{
  "arch": "inception",
  "model": "sound classifier",
  "dataset": "simulated sounds of rotating machines with and without faults",
  "train_examples": 39062,
  "gain_aug_db": 6,
  "n_mels": 64,
  "hop_length": 320,
  "input": "log_mel",
  "spec_augment": true,
  "win_length": 512,
  "targets": ["state"],
  "num_classes": 2,
  "norm": "batchnorm",
  "hidden_act": "silu",
  "depths": [2, 2, 5, 2],
  "kernel_size": 3,
  "stem": "deep",
  "widths": [128, 256, 512, 1024],
  "label_smoothing": 0.05,
  "loss": "cross_entropy",
  "init": "lecun_normal",
  "optimizer": "soap",
  "beta2": 0.999,
  "learning_rate": 0.0044,
  "beta1": 0.95,
  "shampoo_beta": 0.95,
  "eps": 1e-08,
  "precondition_frequency": 32,
  "max_precond_dim": 1024,
  "merge_dims": true,
  "one_sided": false,
  "adamw_lr_other_params": 0.00095,
  "max_grad_norm": 5.0,
  "max_steps": 4900,
  "batch_size": 64,
  "epochs": 8.0,
  "lr_schedule": "wsd_sqrt",
  "decay_fraction": 0.4,
  "final_lr_fraction": 0.05,
  "warmup_steps": 90,
  "weight_decay": 0.1,
  "adamw_weight_decay_other_params": 0.05
}
Rows from block 5 of a small sound classifier, named by matrix and row number. Each number is 200 + 30 x the weight over its row's rms, rounded and kept within 0 to 999. All counts start at 0. After the name is the row's rms in percent of the matrix's.
After each channel's rows are labels from the 100 clips, of 14976, where the channel reaches its highest value: "top examples" is what is common among them. Only what is clearly more common there than usual is listed. The data: simulated sounds of rotating machines with and without faults. In brackets: how many of the 100.
# r30: branch 2 reduce pointwise conv (model.blocks.5.r3.0.weight, 128x512x1x1), inputs 310-340

r30.84,086,182,196,209,209,185,219,168,158,209,212,152,196,159,170,209,299,230,245,188,174,190,158,315,154,285,242,229,227,234,205,250
top examples: state: normal (97); electric motor (77)

r30.7,071,198,226,178,180,195,197,172,206,183,185,149,172,226,194,192,249,147,152,225,215,159,193,207,226,185,172,257,155,158,169,163
top examples: electric motor (99); state: normal (96)

r30.56,073,221,203,215,197,213,241,223,157,226,151,185,165,165,186,250,236,217,177,182,145,177,127,252,172,274,218,215,185,198,153,209
top examples: state: normal (97); electric motor (54)

r30.14,071,266,200,202,182,182,194,177,186,219,157,192,184,173,195,186,199,160,166,224,232,291,180,196,193,194,214,172,287,195,231,165
top examples: electric motor (98); state: normal (92)

r30.107,111,224,224,243,188,193,167,213,190,174,169,190,168,156,193,142,191,186,251,180,193,194,173,192,187,199,229,206,179,220,203,234
top examples: rattle (51); compressor (34)

r30.47,086,205,195,162,183,199,173,238,216,162,174,201,153,168,153,187,215,160,162,203,250,237,193,136,197,256,235,177,240,239,247,174
top examples: electric motor (98); state: normal (96)

r30.48,082,230,195,203,225,204,236,242,203,177,215,198,250,217,171,185,131,181,199,163,218,257,204,161,194,215,225,212,257,245,232,237
top examples: electric motor (94); state: normal (84)

r30.24,102,170,178,192,249,232,179,172,215,195,228,203,199,219,216,252,236,193,253,219,172,140,198,220,189,240,160,252,210,166,225,253
top examples: rattle (63); pump (42)

r30.81,092,197,147,199,167,189,200,170,184,201,206,188,240,163,182,182,209,173,196,193,193,189,207,175,213,204,213,165,133,156,229,210
top examples: reverberation (82); text has "room" (82); text has "reverberant" (82); conveyor (42)

r30.42,106,217,186,140,172,203,194,206,149,196,198,178,178,176,163,260,217,179,266,269,201,164,166,159,196,164,196,230,182,187,137,237
top examples: state: faulty (99); imbalance (88); gearbox (55)

r30.91,094,224,160,198,210,180,188,190,174,187,219,202,153,143,175,186,182,194,228,244,199,192,194,192,202,188,154,227,237,192,175,175
top examples: state: normal (77); pump (73); speed: slow (69)

r30.68,085,150,206,209,218,197,179,224,210,178,207,159,155,133,239,173,204,177,204,234,187,222,184,181,188,135,135,215,147,144,226,228
top examples: reverberation (90); text has "room" (90); text has "reverberant" (90); compressor (57)

r30.79,099,181,243,190,174,209,276,173,195,227,181,169,268,124,167,242,246,259,163,196,227,171,143,222,210,238,203,248,194,186,205,215
top examples: state: normal (91); electric motor (84)

r30.67,086,140,236,214,172,180,179,213,179,198,186,181,224,225,215,148,188,221,210,216,157,221,237,216,225,158,155,235,150,187,231,259
top examples: speed flutter (44); gearbox (35)

r30.106,087,199,180,164,198,196,170,269,245,201,249,205,154,198,173,246,187,223,152,236,227,157,228,195,213,165,172,202,157,249,123,193
top examples: state: faulty (100); squeal (93); conveyor (36)

r30.18,088,160,162,185,214,196,189,195,223,225,247,182,216,104,152,213,152,234,178,210,239,187,206,194,200,239,174,177,193,152,187,107
top examples: state: normal (87); text has "fault" (87); electric motor (44)

r30.88,092,202,220,166,221,176,237,222,211,238,214,202,236,147,211,262,219,229,141,195,218,200,197,177,243,254,227,176,232,211,137,185
top examples: electric motor (99); state: normal (95)

r30.105,102,204,207,209,225,170,217,165,198,221,227,191,187,158,190,249,222,207,234,200,277,135,147,215,188,242,168,204,186,184,166,251
top examples: electric motor (50); rattle (34)

r30.111,095,176,169,186,211,210,196,176,188,215,195,178,204,217,137,201,213,178,190,246,125,155,162,189,169,200,138,198,180,181,192,164
top examples: reverberation (78); text has "room" (78); text has "reverberant" (78); compressor (45)

r30.27,089,195,188,185,207,186,222,238,181,122,220,187,148,184,167,189,209,181,243,177,177,237,251,194,217,196,175,219,163,216,200,180
top examples: pump (100); state: normal (85); text has "fault" (85)

r30.86,094,179,205,207,159,199,222,204,218,210,176,86,213,166,119,223,186,210,138,189,183,168,169,252,169,222,274,193,125,198,193,231
top examples: reverberation (79); text has "room" (79); piston engine (77)

r30.90,095,195,207,233,171,187,211,202,186,208,221,180,176,223,188,129,187,209,236,201,123,202,203,209,158,139,184,189,91,227,175,202
top examples: reverberation (66); text has "room" (66); text has "reverberant" (66); conveyor (39)

r30.13,097,167,194,151,234,191,206,216,248,168,166,208,184,167,187,203,178,205,144,184,197,204,195,205,210,138,138,194,234,235,204,145
top examples: pump (100); state: normal (87); text has "fault" (87)

r30.44,108,155,211,207,156,184,270,180,188,176,212,213,202,166,164,165,228,214,309,212,258,215,201,177,203,229,176,211,225,241,210,269
top examples: rattle (59); grinding (54); imbalance (52); electric motor (46)